From a checkpoint of a small image autoencoder.
Training: muon at rate 0.031, 10500 steps, batches of 256.
Rows from block 7 of the decoder of a small image autoencoder, named by matrix and row number. Each number is 128 + 32 x the weight over its row's rms, rounded and kept within 0 to 255. All counts start at 0. After the name is the row's rms in percent of the matrix's.
Before each channel's rows are labels from the 100 images, of 14848, where the channel reaches its highest value: "top examples" is what is common among them; "peak on" is the class under the peak. Only what is clearly more common there than usual is listed. The data: made-up road signs on poles.
# conv: 3x3 conv (decoder.decb.1.2.conv.weight, 32x32x3x3, each kernel summed), inputs 0-31

top examples: black face; purple rim
peak on: backdrop
conv.19 082 [162 190 204  90 111 135 161 135 164  88 141 130  66 134  95 133 154 154 118  96 112  84 133 141  92 117 110  75  98 141 108 119]

top examples: hexagon sign; black face
peak on: face
conv.8 095 [155 195  64 144 130 119  73 130 119 104 118 113 115 110 151 110  89 160  36 140  90 137 124 106 130  86 116  93 159 142 120 142]

top examples: pink face; pink rim; grey face
peak on: backdrop
conv.18 105 [111 134 129 119  89 179 129 189 148 137 141 145 121 112 153  78 115 128 126  48 114 112 142 177 142 107 186 110 151 160  63 103]

top examples: triangle sign; orange rim; yellow rim
peak on: face
conv.20 112 [139 128 147 107 119 106 159 128 132 110 108 143 132 128 161  47 100  72 150 103 167 109 147 115  77 113 133 148  43  98 123 182]

top examples: orange face; red rim
peak on: backdrop
conv.14 091 [ 73 101 123 110 102 139 119  97  95 142 136 166 108 142 151 193 153 143 124 139  94  95 119 166 147 166  32 143  89 112 147 103]

top examples: yellow face; yellow rim
peak on: backdrop
conv.25 090 [ 94 126 121  79 125 132 109 154 114 116  37 167  93 136  75 142 145 196 137 105  80 132 110 112 149 101 156 135 160 118 142 172]